{
  "vocab_size": 50,
  "embed_dim": 128,
  "encoder_fused_qkv": true,
  "encoder_expert_mlp_ratio": 1,
  "text_encoder_norm": "layernorm",
  "text_encoder_activation": "gelu",
  "text_encoder_mlp_ratio": 4,
  "text_encoder_head_dim": 32,
  "ema_decay": 0.99,
  "batch_size": 256,
  "epochs": 76.0,
  "warmup_steps": 340
}
Rows from block 3 of the audio encoder of a small contrastive audio-text model, named by matrix and row number. Rows with one number within an expert belong to one neuron, the router's apart. Each number is 128 + 32 x the weight over its row's rms, rounded and kept within 0 to 255. All counts start at 0.
Before each expert's rows are labels from the 100 clips, of 14848, where the router gives the expert most weight on average: "strongest on" is what is common among them; "lies over" is the class under the peak. Only what is clearly more common there than usual is listed. The data: songs of 200 made-up bird species, synthesised, often over outdoor noise. In brackets: how many of the 100, against the usual share in percent.
# router: router (encoder.blocks.3.mlp.router.weight, 8x384, trained with AdamW), inputs 96-191
# up: expert up (encoder.blocks.3.mlp.up, 8x384x384), inputs 96-191
# down: expert down (encoder.blocks.3.mlp.down, 8x384x384, transposed), outputs 96-191

# expert 4
strongest on: thin (high-pass) (64 vs 12.2); click (43 vs 15.5); first syllable: click (33 vs 5.6)
lies over: no call (100 vs 63.1)
router.4 [131 137  92 115 181 132 108 156  69  80 102  62 125 189 144 117 141 129 134  95 102 137 108 115 165 122 101 145 139 102  90 180  97 143 102 133  90 105 235 144  48 131 135 130 110  94 103  90 147 145  84 203  91 115 184  93 168 119 139 142 154 111 150 140 116 162 143 142 118 138 142 143 100 163 167 109 142 116 129 128 135 134  94  96  91  94  92 130 202 170  82 166  74 102  85  98]
up.0 [131 126  96 184 118 153 113  96 139 158 102  93 102 123 116 158 133 126  69  67  91 180 154 141 135 120 143  98 133 158 136 138 135  95 140 202 131  68 112 130 175 111 172 128 120  76  82 134 145 209 154 132  91 105 106 133 107 124 130 104 109 133 127 109 132 191  89 125  65 128  85 124 157 178 160 170  91 158  77 127 128 136 113 113  95 132 116 130 182  94  86  78 124 133 143 127]
down.0 [133 128 109 116 134 116 142 169 145  87 193  83 218  44 175 136 109 165 156 116 147 130 109 126 144 119  64 157 108 162  75 135  87 142 162 120  96 112  99  76 126 127  99 177 194 108 164 141 144 143 174  93 140  89 151 123 168 140  77 129 113  94 140 136 145 121 150 156 108  90 118 155 146 105 194 104  96 139 115 123 129 177 142 180 137 178  88 103  78 123 149  54 121 149  81 106]
up.1 [147 133 130  60 130 179 110 140  97  55 104  65 140 192 103 109 161 122 134  81 136  99 128  83 101 137 165 162 109 179  98  95 128 164 153 146 112 170 177 155 146  76 131 140 199 114 110  96 181 178  98 153 118 201 148 109  58 129 117 212 100 153 115 182 166 137 134 127 119 134 119  88 158 128 123 139 124 145 145 133 129 163 130 100  72  89  74 127  98 116 123 155 137 136 147 123]
down.1 [ 90 140 154 102 156 143 109 148 148 145 186 116 111 118  97 152 204 168 137 134 129 123 112 126 146 127 187 180 150 139  88  94 134 124  97  71 126  93 123  95 163 137  86  89 143 150 134 137 197 124 230 157 108 102 207 101 142 145 143 114 128 157 153 126 129 107 163 137 136 126 110 114 102  76 129 143 137 127 180  94 156 115 199 168  58  91 155 142 118 119 120  85 111 115  88  97]
up.2 [147 131 113 185 117 214  88 148  90  85 182 145 133 139 104  98 181 126  92 155 153 165  57 179 163 123 143 166 150 164 140  84 119 197  64 140 100 110 171 159  78 124  96 125  89 162 124 105 132 110 142  78 157 146 141 131 128  88 118 159  84  69 115 185 146  82 102 131 159 126 127 155  86 115 110  67 106  98 146 129 129  53  72 114 126 196 145 132 117 118 116 139 112 122  66 141]
down.2 [125 143 139  85 133 149 144 138 191 131 186 123 139 165 195 176 101 137 174  43 138 139 161 100 163 109 124 158 153  77 123 160 118 125 116  98 130  95 115 153 163 178 145 121 126 119  98 105 128 153 209 113 145 230 109 119 103 173 173 106 166 160 181 158  88 148 170 129 145 178 136  61 129 106 100 211 124 169 166 121 117 142 152 112 155 104 123 148 109 159  95 126 184 120  95 140]
up.3 [147 131 108 171 117 244 170 155 171 141 145 142  84 109 114 178 130 127 136 150 120 145  92  89 124 100  79 102 168 191 122 120 156 101 122 118  80 109 148 159 118 161  97 145 162 133 144  80 117  87 198 124 216 147 112 113 130 148  81  95  88 134 154  73 188 122 141 125 143 129 171 101 139 116 142  93 106 163 180 135 121  92 195 123  93  71 131 127 170  88  74 131 169 129 198 119]
down.3 [128  71 161 129 195  65  94  96  99 191 131 153 145  99 102  89 165 147 133 108 162 106  90 164 154 143 188 115 145 172 111  67 132 127  97 160  96 106  84 148 109 159 133 141 115 143 139 146 126 104  93 109 173 117 164 129 115  72 132 121 177 159 118 190 112 129 121  94 135  86 110 141 149 171 102 165 119 179 110 114 145  82 128 119 147 160 177 166 125 172  92 189 147 151 123 155]
up.4 [151 131  85 160 159 141  75 163 116 125 188 140 117 162 125 170  76 124 140 123 124  79  96 136 153 100 120 113  91 171 211 154 174  70 186 205 171  80 136 121  68 134 145 119 169 155  64 133 108  71 159 152 186 150 137 109 207  79  86 123 122 100  81 151 125 139 179 138 151 158 100  93 146 145 113 155  67 136 126 132 130 134 136 129 174 124  74 129 137 155 131 125 108 135 162 133]
down.4 [115 103 123 163 118  74 153  91 154  88 141 165 128 111 105  67 135  93 107 155 202 175 132 155 156  69 166 100  85 164 233  85  64 158 152 141  78 191 151  82  99  94  97 118 133  82 102 141  87 142  86  92 109  98 101 160  92 118  85  96 104 124 139  90 138 145 112 140  80 166 112 100 106 149 109 143 207 111 126 132 143 175 126 138  86 127 166 151 125 131  76 124 134 127  84 141]
up.5 [146 126 137 122  82 143 114 130 109  39 230  70 166  96 157 149 105 125 224 118 171  92  84 141 122  97  86 160 136 162 125 165 155  83  90 188 120 109 151 147 129  90 130 130 114 188  99 160 135  38  76  80 108  68 120 140 158 124 177 180 148 142 148 160 152  78 148 122 158 134 157 152 117 173 165 151 169 105 105 129 127 155 113 119 124 119 167 132  92 124 219 184  96 127 158 136]
down.5 [127 149 165 119 193 124 157 123  37 124  84 153 151  98 171  92  90 153 164 132 143  93 148 133 116 104 192 177 112 133 214 109  33 160 109 150  72 116  72 132  87 123 105  76 144 120 137 112 117 117 125 160 107 121 109 105  91 106 129 106 108  92 122 164  91 110 189 131  99  82 199  96 103 132 123 143 146  91 164 132  99 109 128 117 155 206 131 132 118 142 106 164 170 118 138 105]

# expert 0
strongest on: pitch: low (90 vs 41.7); steady whistle (70 vs 25.2); first syllable: steady whistle (57 vs 16.3)
lies over: steady whistle (67 vs 6.2)
router.0 [ 76 119 188 111 123 161 161  70 134 116 189 138 195 137 143  91 196 126 168  97 118 103 176 117 126 191 141 112 130 102 140 113 139 119 169 148 142  94 128 131 204 145  63 137 161 134 111  96 100 135 148  89 182 124 166  90 130 168 191 169 162  95 120 169 105 135  61 125 154 129 145 139 153 139 117 106 164 161  92 130 124 115 108 167 177 123 103 126 106 119 215 167 183 119 146 131]
up.0 [185 132 107  94 128 174 157 105 156  99 127 169  88 144 131  96 159 126  95  82  64 111  66  80 173 143 126 117 138 116 196 126 163 155 197  96 165  59  86 106 130 119  99 132  90 154 101 107  91 122 134 157  71 100 141  79 177 123 132 118 120 151 185 136 120  66 128 119 124 120 115 147 153  53 116 130 119 184 139 132 127 147  73 126 106 135 202 128 157 121 108 184 126 134  97 118]
down.0 [125 108 130 124 117  98 123 128 206 123 125 233  80 133 184  92 109 181 137  89 139 119  88 199 137  91  75 152  96  79 100 101 183 146 118 149 183  68 150  85  95 148 110 136 166 140 131  99 132 123 128 134 169 155 129 189 130 177 154 101 101 136 135  89 123 134  66 177 137 122  96 142 121 123 199 151 136 120 152 124 166 152 117 184 143 156 170 150 100  86 108 174 178 204 155 101]
up.1 [115 128 124 108 165 103 131 105 175 110 161 134 159 135 135  55  86 131 148 128 123 119 126 133 155 115  40  73 164 133 134 121 178  93 122 136  97  74  88 142 149 189 100 124 220 102  81 146 124 119 186 120 117 119 129 115 117 130 184  97 171  74 125  85 161  97 120 131 145 106 107 141 120 130 136  98 182 128  79 122 126 155 141 111  71 138  79 130 156 151  92 109 105 136 166 134]
down.1 [143  96  97 120 142 128 116 158 192 130 165 136 182 165 148 210  63  84 161 113 163  74 108  84 131 107 139  87  91  87 121 111  44 131  40 120 104 126 188 119  65  97 119 114  82 170 113 157 150 148 153  85  89 163 162 100 119 131  89 162 132 100 141 143 105 129 133 154 128 131 214 108 187 142 149 141  72 126 166  89  96 119 119 118  96 123  93 143 118  72  84 150 131 170 134 153]
up.2 [158 129  74 165 111 161 125 121  29  79 163 120  53 148 123 116 130 131 105 152 127 151  78 118 110 195 111 163 117 155 146 160 138 103  84 120  85 122 134 111 142  85  54 129 142  82 109 156 121 116 135 126 102 141 136 197  75 155  85  87 127  99 217 126 118 101  59 130 124 147 167  91 203 132 155 142 102 163 108 134 131 150 101 118  31  46 127 129 130 155 104  78  84 138  98 130]
down.2 [152 115 123 151 148 111 122  89  69  93 132 149 159 135 130 155  82 125 157 147  90  98 108 139 136 143 101 167 129 129  91 167 135 135  71 132 133 123 122 145 146 132  89 100  74 160 112 137  97 120  70  96 163 135 152 145 107 156 145 100 112 100 131 123 195 173 129 142 159  89  88 110 165 121 120 164 116 156 138  85 165 166 149 155 190 151 107 138 133  53 169 140 113 163 146 129]
up.3 [172 123 168 163  51 114  91 108 187 172 167 156 101 139 147 203 101 129 110  72 191  66 173 232 108  78 118 147 138 139 146 125  88 135 164  54 143 150 126 127 197 110 129 122  97 115 145 128 120 111 156 147 107 168 134 117 154 116 141  83 148 107 104 126 145 176 166 131 135 158 126 139 146 140 171 129 106 107 101 128 128 131 154 123 111 127 208 127 106 132 158 152 120 145 213 136]
down.3 [174 188  97 131  49 121 115 192 119 103 139  87 152 113 122 152 190  76 160 179 130 105 125 119 114  94 135 144 140 129 144 113 111 170 116 138  93  95 147 121 146  65 180 156 126 168 129 157 107  93  83 158  96 152 208 116 147  39 133 139 176 117 134 140 161 122 107 124 131  99 112 154 177 171 117 124 143 140  96 150 131 128 110 169 176 159 121 146 151 115  83 127 128 150  99  80]
up.4 [184 117 127 111  75  53 123  88 115 154 128 155 163 132 124 168 107 125 140 163 189 147  78  83  83 177 214 129 149 137 165 171 176 138 142 180 123 175 154 131 116 139 109 119 140  93 151  53 117  72  79 146  21 168 118 127 138 119 131 133  83 175 132  50  84 133 170 133 135 124  94 147 107 146 141 135 131 113 126 131 126 122  78 118  79  57 144 126  86 109  95 135 143 136  97 127]
down.4 [113 139 133 109 124 178 144 118 129 156 127 101 116 156  99 108 110 170 127 143 112  23 180 171 141 128 102 125 133 151 134 118 208 115 177  99 151  90 140 115 114 119  95 159  89 116 125 125  98 125  96 102 115 186 175  97  42 175 193 142 130 139  71 104 110 121  88 156 210 113 137  88  93  90 175 107 146 107  59  87 118 107 156 191 161 135 144 112  98  87 140  81 122  97 124 218]
up.5 [156 134 143 124 134 133 110 141 185 145 101  86 127 149 118 164 156 134  74 137 150 137 174  90 147  52 102 117 171 129 136  94  80 115  97 111 141 135 121 100 108 177  96 125 133 104  76 151 143 183  52 189 132 122 232 106 105 159 132 123 123  65  89 138 115 150  97 126 115 151  39  60 142 206  87 108  53 109 100 125 130  94 134 112 157 134 136 127 106 126 160 171 117 144 114 112]
down.5 [179 139 102 146 103 156 197 139 118  49 131 124  49 148  61 108 102 102 101 150 133 175 109  73 108 212 179 157 112 129 115 122 134 159 138  97 134  78 154 144  67  84 139 118  78 117 100  76 205 122 118  87 165 145 122 155 152 125 174 151  44 169 179 130 171 106 135 119  98 138 164 141 122  84 189 160 128 131 101 171 121 129 116 101 133 114 111  93 147 110  62  98 165 127  89 144]

# expert 6
strongest on: click (36 vs 15.5); first syllable: click (35 vs 5.6); wind (34 vs 14.3); rumble (31 vs 7.9)
lies over: no call (98 vs 63.1)
router.6 [144 127  94  90  88  96  89 148  98 111 112 130 165 104  32 100 125 130 112  80 141 104 134 168  87 129 113  98 145 130  48 160 108 165 155  67 107  94  50 123 121 111  44 132 140 122 175 178 102 131 119 118 158 121 116 134  86 121  99 141  79  96 143 110 103 136 112 144  75 137  42 103 119 153 111 172 103  89  97 129 124 172 139 155 123 100  85 125 104 109 109 108  94  98  88 108]
up.0 [120 131 109 128 144 124 183 169 144  95 133 132 106 112 145 174 137 124  98 150 160  93  79  98 132 107 121 125 103 194 138 149 120 122 162 173 177 132  98 132 160 147  96 129 117 133 116 102 148 159 113 140  78 146 140 169 174 157 121  94  86 137 134 100  92 255  96 115 130 124 136 103 155 165 126 198 127 156 187 120 126 111 192 154 156 113 121 130  80 102 101 143 101 125 135 121]
down.0 [182 206 146 165 103  96 111 123 163 134 131 119 155 148  99  77 159 174 152 171  93 116 175 136  65 126 167 129  95  98 143 112 107 185 139 168 112  94 109 146 123 163 131 137 154  97 111 122 207  88 134  80  75 131 141 140 150 122 131 207 126 140 125 168 153 149  62 104 133 121 122 103  95 114 103  85  84 142 101 153 147 152 113 188 135 154  76 171 126  99 145 153  85 123 152 171]
up.1 [153 135 129 171 136 164 136 138 121 119  93 105 115 175  65 127  68 129 132 139 116 164 147 168 107  97 166 121  88 152 162  75 127 137 117 149 109  98 112 136  86  90 173 122 117 140 142 142  82 140  55 205  89 123 157 112 100 119 114  92 150  94 122 194 135 123 147 127 125 142  99 102 192 131 110 168 164 107 162 126 127 122 109 133  96 134 136 127 106 110 102  84 214 116 169 128]
down.1 [130 125 112 141 130  79  56 124 159 138 130  97  84  87  95 112  89  90 112  78 174 111 127 148 147  81 138  96 153 131 103 168 122 168 119 114 155 126  44 134 140 119  79 140  95 154 122  96 137  34 193 147 154 149  79 115 172 124 136 160  89 116 112 122 145  97 109 162 111 139 140 124  85 102  92 145  42 129 141 134 168  84 140 123 211 185 158 138  90 101 111 140 123  75 105 132]
up.2 [110 129 114 132 127 105 101 118 114 124 168 114 119  58  87  89 113 130 175  73  86 122 193 125 113 124  83 143 129 129  76 123 127 117 138 112 127 228 184 123  94 150 110 124 124 166 185  88 146 213 147 200 148 114 124  28 122 190  79  94 147 158 110 162 160  99 129 127 139 123 138 144  75 117  91 168 126 114 167 131 125  78  72 165 150 140 153 129  78 106 116 117 112 127 166 122]
down.2 [170 107 139 138 157 130 162 140 171  96 110 105  78  94 122 140 117 182 137 177  94 153 121 143  89 178 123 129 148 147 138 212  69  86 158 174 171 110  80 187  72 141 116 130 138 148 138 170  97 104  94 123 145 115 177 142 126 153 147 151 159 126 103 187 122  90 104 112  78 148  68 201 158 139 148 129 113 158 105 179 135 140 197 122 157 146 135 141 189 136 131 137 156 131 122  79]
up.3 [169 123 174  84  85 133 169 120 181 109 131  78 159  95 132 131 172 129  40 148 108 121 128  97 142 131  67 125 130 164 145 124 107  91 155 138 100  93 175 104  86 129 113 136  63 168  85 161 157 134 171 117 119 173 155  87  93 128 175  67 186 145 157 105 155 114 114 129 129 132 137 136 144 193  90 167 187  87 140 133 129 104 179 125 157 139 192 127 115 114 105 105 132 141 128 124]
down.3 [150 110 125 135 114 171 169 170 134 121  94 195  85 185 183 200 115 140 113 163 148 173 114 157 176 135 105  94 149  78  83  71 154 142 142 127 106 164 186  90 131 155 173 168 121 156 106 152  92 125 142 126 142 137 130 129  86  55  92 160  89 158 120  79 108 138 135 118 129 159 163 123 128  72 119  83 134 114  99 135 135 131 133 139 164 107 124 104 121 133  93 100 157 107 183 173]
up.4 [124 133  43 143 122 191 164 139 159 113  83  88 124 175 143 148 165 129  93 184 195 129 121 134 102  72 114 172  72  85  92 147  87 121 125 178  89  53 122 140 110 141  58 127  86 119 136 150  89  48 138  85 109  92 157  88 119 112 149  86 127 140  88  98 168 142  74 125 118 120 162 159 101 118 196 124 136 122 147 130 126 133  93 132 158  82 162 134  90 110  87  73 102 114  94 130]
down.4 [ 95 141 141 157  98  88 133 173 150 145 201 107 118 117 116 174  92 153 185  79 106  75 126 114 174 147 134  90 107 129 102 172 190 151 167 145  88 102  97 132 166 125 190 145 139 165 107  90  93 152 123 130 142  96  92  85  89 124 137  99  96 162 131 129 218 156 185 131 122 152  87 154 179 127 149 127  99 144 126 150  85 108 151  86 114 130  76 155  93 175 126 125 143 146 142 155]
up.5 [118 132 134 160 115 155 134 135  85 115 130 112 122 123 133 159 101 129 128 110 217 111 101 135 163 129 148 156 155 113 119 105 169 165 116  95 103 180 210 149 162 175 149 126 128 136 124  98  97 105 129 166 161 142 152  68 138 170 147 166 176 154 137 205 129 102  52 124 153 103 222 134 110 149 155 214  95 169 160 130 130 148 190 122 153 170  73 128 124 136  67 175  68 134  54 120]
down.5 [136  95 136 164 167 169 160 103 126  91  98 141 105  70 123 149 179  99 111 182 164 174 108 126 117 122  71 112  98 153 111  93  98 117 110 224 113  76  89 128 143 124 112 125 190 132 137  98 142 118 181  48 246 100 139 102 145 166 100 121 129 105 153 132 156 109 149 162  63 158  72 157 136 133  82 153 133  77 107 128  94 152 102 102 117 123  43  91  86 126 121  77 224 159 126  76]

# expert 3
strongest on: reverberation (86 vs 40.3); text has "room" (86 vs 40.3); text has "reverberant" (86 vs 40.3); pitch: low (83 vs 41.7)
lies over: steady whistle (38 vs 6.2); warble (27 vs 3.8)
router.3 [111 133 113 127 158 168 151 141 145 134 114  99  84 110 124 178 133 135  82 163 164 145 136  77 114 161 135 134 102 129 155 124 124 116  83 153 193 129  88 112 166  86 178 132 118  95  83 114 128 161 148 189 116 151 123 203 103 111  83 100 107 160  90  96 101 133 103 119 128 132 145  83 149  88  83 112 137 126 164 131 126 100 168 103 125 138 177 125 167 105 103 127 217 159 151 145]
up.0 [136 122 191 149 111 168 164 124 172 123 140 153 136 103 101  71 127 134 204  90 130 114 161 146 113 132 159 145  85 109  87 134 129  83 108 182 147 111 120 157  86 101 132 134  54 149 121 107 125  70 115 129 159 136 136 163 146 233 161 193 117 100 162 138 109 216 141 129 101 136 218 113 145 128 187 110 143 130  84 131 126 107 159  94 124  95 171 127 122 115 149  86 187 135  66 124]
down.0 [199 152  89 119 117 137  89 165 164 129 163 110 103 119  80 100 169 149 105 197 151 119 106 112 102  42  67  97 127  97 151 137 118 137 112  90 130 183 171  97 124 137 112 160 106 136 110  75 159 114 130 114 168 157 145 120 124 106 175  71 115 124 122 115 152 134 165 131 112  73  97 200 123 108 204 108 131 102  44 137 183 135 101 103  90 155 115  99 121 158  79 104 127 105 192 134]
up.1 [137 124 143 121 124 144 135 165 104 182 106 132 184  59  83 129  73 131 186  69 192 136 109 166 149 129  99 109 136 170 110  77  87 152 110 210 148 125 121 133 127 121 118 130  64 121 162 113 130 101 150 107 158 116  79 167 140 117 101  98 127 124 151 151 113  94  99 129  77 139  99 121 163 191 150  87 109 167 169 121 127 154 113 153  95 118  68 133 149 123  64 152 136 135 155 115]
down.1 [151 137 152  76 178  68 138 158 134 114 162 106  58  95 111 198 185 134 156 162 151 138 122 168 110 125 231  89 117  90 155 167 113  89  96 117 162 136 132 120 176 104 111 150  98 142 100 130  65 168  85 125 104 159 104 107 123 117 129 135 150 139 129 127 123 178 108 163 115 146 154 142 102 138  89 157  65  76 139 205 115 102 126 116 122 108 153 119 102 106 106 139 163 187 144 131]
up.2 [103 128  79 158 185 121 110 145 140  89 107 199 152 131 113 120 122 127 175  87  94  49 154 103 169 187 189 131 200 135 161 139 201 128 126  96 131 154 131 161  83 141 151 138 151 135 166 135 167 107 118 147 138 123 133  50 117 151 152 171  97 137 122 119 110 188 120 135 115 105 139  81 196 117 132 119 120 168 141 133 130 127 170 127 125  97 113 131 100 125  88 112 101 129 215 141]
down.2 [100 155  99 115  82  81 109 131 136 169 148 101 148 154 174 145  71 105 143 144 152 144 127 145 134 117 152  83 107 126 127 120 127 164 178 117 145 156 135  66 120 143 111 109 165 159 124  99 149 158 116 126 136 150 136 155 177  57 152 165 164 173 159  86 113 122 154 146 201 105  96  80 136 134 135 131 141  73 175 114 138 125 170 113 137 117 148 159  90  77 150  53  36 142 130 111]
up.3 [141 132 151 149 190 130 161 129 126 118 172 120 109 108 145  82 113 129 156 127 182 135 178 124 160 147  97  88 131 176 157 162  80 113 157  89 176 126 170 155 124  91 106 121 112  98 200 118 103 130 115 141 118 108 157 132 154  99 143 122 156 145 107 206 114 153 117 127 121 138 116 116  67  74 160 187 171  67  68 127 127 134 104 159  76 164  81 132 128 126 174 101 111 125 106 120]
down.3 [137  97 153 157 173  82  74 100 165 121 125 123 118 124  97 111 129 139  94 115 106 144 124 174 103  94 136 137 131 149 164 127 110 134  84 104 105 141 172 165 123 109 159 115 154 179  91 103 178 197 159 161 124 148 182 153 166 104 129 152 126 143 116 119 135 150 100  98  38 116 139 127 133 184 119 147 120 155 136 125 124  82 153 169 111  65 140  92  88  95  74 133  95 159 101 117]
up.4 [143 121 132 159 120  97 115 132  94 139 100 122  74  97 194 163  88 126 156 172 109 172 120 120 171 144 102 129 103 120  89 154 134 165 117 112 129  80 162 121 141 140 133 130 109 144 132 115 147  92 121 104 152 131  76  92 153  89 181 118 157 110 160 126  86 130 179 133 168 120 152 122 174 188 146  97  38 126  93 126 130 139 102 127 161 129  84 127 182 154 114  97 119 136 130 123]
down.4 [106 124 168 140  85 112 125 118 152 198 171 147 120 153 103 108  92 119 109 145 162  66 101 138 124 111 174 116 107 112 129 148 200  92  46 129 118 104 138 111 119 121 127  80 130 172 155 114  82 168  80 172 125 109 100  55 218 147 138 119  96  96  84  92  84 101  82 141  93 115 129 128  96 150 128 136 133  75 198  80 143 101 139 163 182 134 140 126  88 134 105 137 105  98 138 150]
up.5 [166 123 159 171 109 122 161 140 109 137 159 159 123  93 128  88 110 120 170 120 143 155 108 125 136  92  75  97 160 143  83 139 165 169 141  94 117 159 149 114 126  97  98 136 128  73 161  92 130 109 123 161 129 137  95 165 212 110 154 129 174 145 198  83 128 162 150 123 150 104 181 120 155 133 101 154 135 162 120 128 126 151 119 129 114 101 184 127 177 129 120 143 157 148 134 117]
down.5 [135 119 104  82 159 117 137 115 126  75 106 135  64 130 143 142  72 141  95 112 135  92 138 131 215 149 144 118 168 143 139 149 106 112 108 168 114 136 117 136 162 119 117 119  83 165 175  34 207  98 136 143  90 153 136 117 133 157 111  89 119  96  72 110  89 197 117 110 144 161  73  75 114 127 176  70  94 102 140 147 163  70 208 176 111  97 108 118  62 139 127 153 153 177 142 223]

# expert 1
strongest on: harsh note (50 vs 19.4); clipping (41 vs 8.1); text has "clipped" (41 vs 8.1); first syllable: harsh note (30 vs 10.7)
lies over: no call (100 vs 63.1)
router.1 [115 128 111  68 143  47 116 155 124 173 103 137  87 107 203 132 141 128 180 143 179  93 163 159 145  85  72 146 121  86 116 125  89 119 158 136 130 167 179 156 120 114 144 123 136 111 115 117 148 186 147 155 158 117 147  98 159 113 114 108 116 160 161 109 167  81 152 121 167 123 130 134  81 128 190 172  91 147 202 125 139 142 107 159 136 172 167 125 121 123 158 142  71 141 123 143]
up.0 [166 120 160 127 124 120  76 101  75 101 163  67 137 153 107  88 121 127 118 116 142 213 121 152 114 167 117 127 119 136 116 210 136 164  80 147  97  74  61 123 121 152 122 141  99 135 116 126 120 197 108 148 164 141  77  94  80  40 173  56 133 145 168 138  92  91 123 122 137 141 134  80 117 112 200  97 113  78  79 130 132  88 226  93 140  92 132 129 171 112 105 121 104 136 145 118]
down.0 [123 163 111 121 156 135 102  63 100 150 165 113  96 105 103 160 149 173 174 149 161 149 160  81 140  96 165 117 123 141 120 120 139 135 135 135 148 109 179 160  71 143  80  97 132 148 139 127  95 131 103  98  99 102 159 125  93 142 141 136 167 141 120 132  69 161  98 117  67 133  74 154 184 124 168 162 104 101 139 154 150 181 143 114 139 135 123 124 154  83 105 125 144 151 177  92]
up.1 [148 133 164 120 123 127 200 143 180 179 119 135 133 111 103 182 118 135 138  79 167 198 101 160 131 166 140 129 133 131 106 196  79 109 115 109  98 133 127 140 119 157 120 129 113 116 117 112 115 212 119 191 132 169 120 128  45 119 156 173 145 138 167  99 164 116 162 128 122 125 132 103 135  84  80  93 150 117 170 132 128 150  98 155  89 139 161 130 172 142 108 117  85  98 147 124]
down.1 [183 162  98 162 158 138  79  80 101 151 107 125 140 149 184 136 116 135 111 124 118  89 101 162 145 121 129 194 101 118 123 105 156 170 156 130 172 133 112 100 182 110 113 148 113 147 138 146 103  64 112 150  80 131  90 107 161  97 123 145 150 169 127 136 143 179 169  59 208 194  98 183 107 105 158 145 118 156  85 123 118 111 168 157 160  89 140 163 104 124 128  97 130 182  89  87]
up.2 [122 125 157 126 105 158 126  98 148 150  97 122 164 151  72  95 145 126 122  91 137 124 109 147 173 129 165 115 118 152 172 160 169  90 147  96  82 183 132 192  91 116 133 132 105 152 108 117 112 112 105 150 159 122 108 111 138 130 171  99 142 121  81 137  96 105  93 128 144 126 116  88  69 112 126  37 167 143  82 130 127 134 118 104  85 147  61 128 143 124 152 191 130 120 134 131]
down.2 [ 73  91 101 155 154 162 121 127 108  93 143 117 105 136 140 153 104 164 113 189  98 113 149 117 106 108 114 149 168 125 170 115  79 123 102 163  78 121  78 140 160 140 123 143 162 110 110 122 135  97 112 106 157 149 109  98 128 109  89 173  90 136 124 136 104 144 101 172 161 161 115 116 194  60 152  80 122 157 167  93 129 107 128 187 133 145 111 113  61  94 125 138 162 127 117 195]
up.3 [125 131 158 148 138 117 138 111 137 160 144  33 188 115 112 108 127 127 113 131 120 119 170  45  89 104 169  95 113  96 134 143 139 100  80 144 119 107 124 152 100 176 104 139 120 170  31 169  83 115 151 121 163 138  89 174  89  67 178 136 160 116 139 146 150 142 130 131 157 133 139 100 209 127 141 107 176 162 111 127 129 147  69 140 103 157  74 127 194 147 148  93 100 131 103 129]
down.3 [143 184 168 117 121 103 135 129 168  94  95 129 103 153 136 131 115 112 123 146  98 109 108 170 146 111  85 161 143  89  92 138 129 140 110 121  88  96 166 127  44 182  81 210  89 152 122 188 111  88  84 145 127  72 120  56 131 198  75 174 155 107 164 154  65  73 111 108 133 151  83 175  93 147 106 134 167 145 203 189 146 171 136  92 136 123 112  82 125 120 164 150 148 175 211 100]
up.4 [142 131  61 104 113 223  89 119 149 126 106 117 193 187 116  95 145 129 167  85 117 110 115 166 147 116 152 134  74 146 119 154   2  90 176  99  83 148 203 116 164 151  94 125 153 103  57 131 110 178 126 133 180  90 141 157 100 154 113  91 192 116 157 180  70 154 163 133 142 128 114 138 115  93 146 116 100 105 171 127 127 143 100 143 106 140 173 122  97 104 178 167 181 127 144 121]
down.4 [128 116 150 146 153  97 207 118 119 128 138 115 158 103  92  99 112 142 138 116  60 108 178 155 152 186 103 111 166 157 169 125 167 234 131 121 120 105 131 137 118 127 180 126  42 100 135 135 128 175 114  82 114 149 146 162 140 125 118 137 109 172  38 128 161 114 133  73 118 151 142 105  97 132 136 141 162  88  97 146 141 105 180 121 105 134 135 102 138 136 122 197 131 112  92 161]
up.5 [ 86 128 116  89 109 141  95 131 105 105 140 114 134 130 192 106 151 129  69 182 178 122 138  27  95 148 134 137 164 164 109 158  85 143  99 112 137 152 146 140 159  94 136 124 138 118  99 150 131 154 135 138  66 153 209 168 121  55  85 132 199 144  72 136 127  69 102 130 141 111 170 137 126 106 119 173 162  75 146 131 132 124  87  61  75 143 108 124 134 116 117 114 166 106 138 127]
down.5 [126 127 157  92 173 149 124 135 100 129  93  95 183 133 122 134 141 156 128 147  79 106 180 181 133 106 179 120 177 179  79 108  72 135 123 117 144 143 169 167 130 163 157 144  89 147 121 102 153 138  97 127  89 108 111  56 185  93 156 145 132 103 182  88 142 105 128 165 170 148 191 143 142 146 133  67 139 126 136 179 106 158  96 161 116 137 124  90 169 104 131 143 119 138 137 216]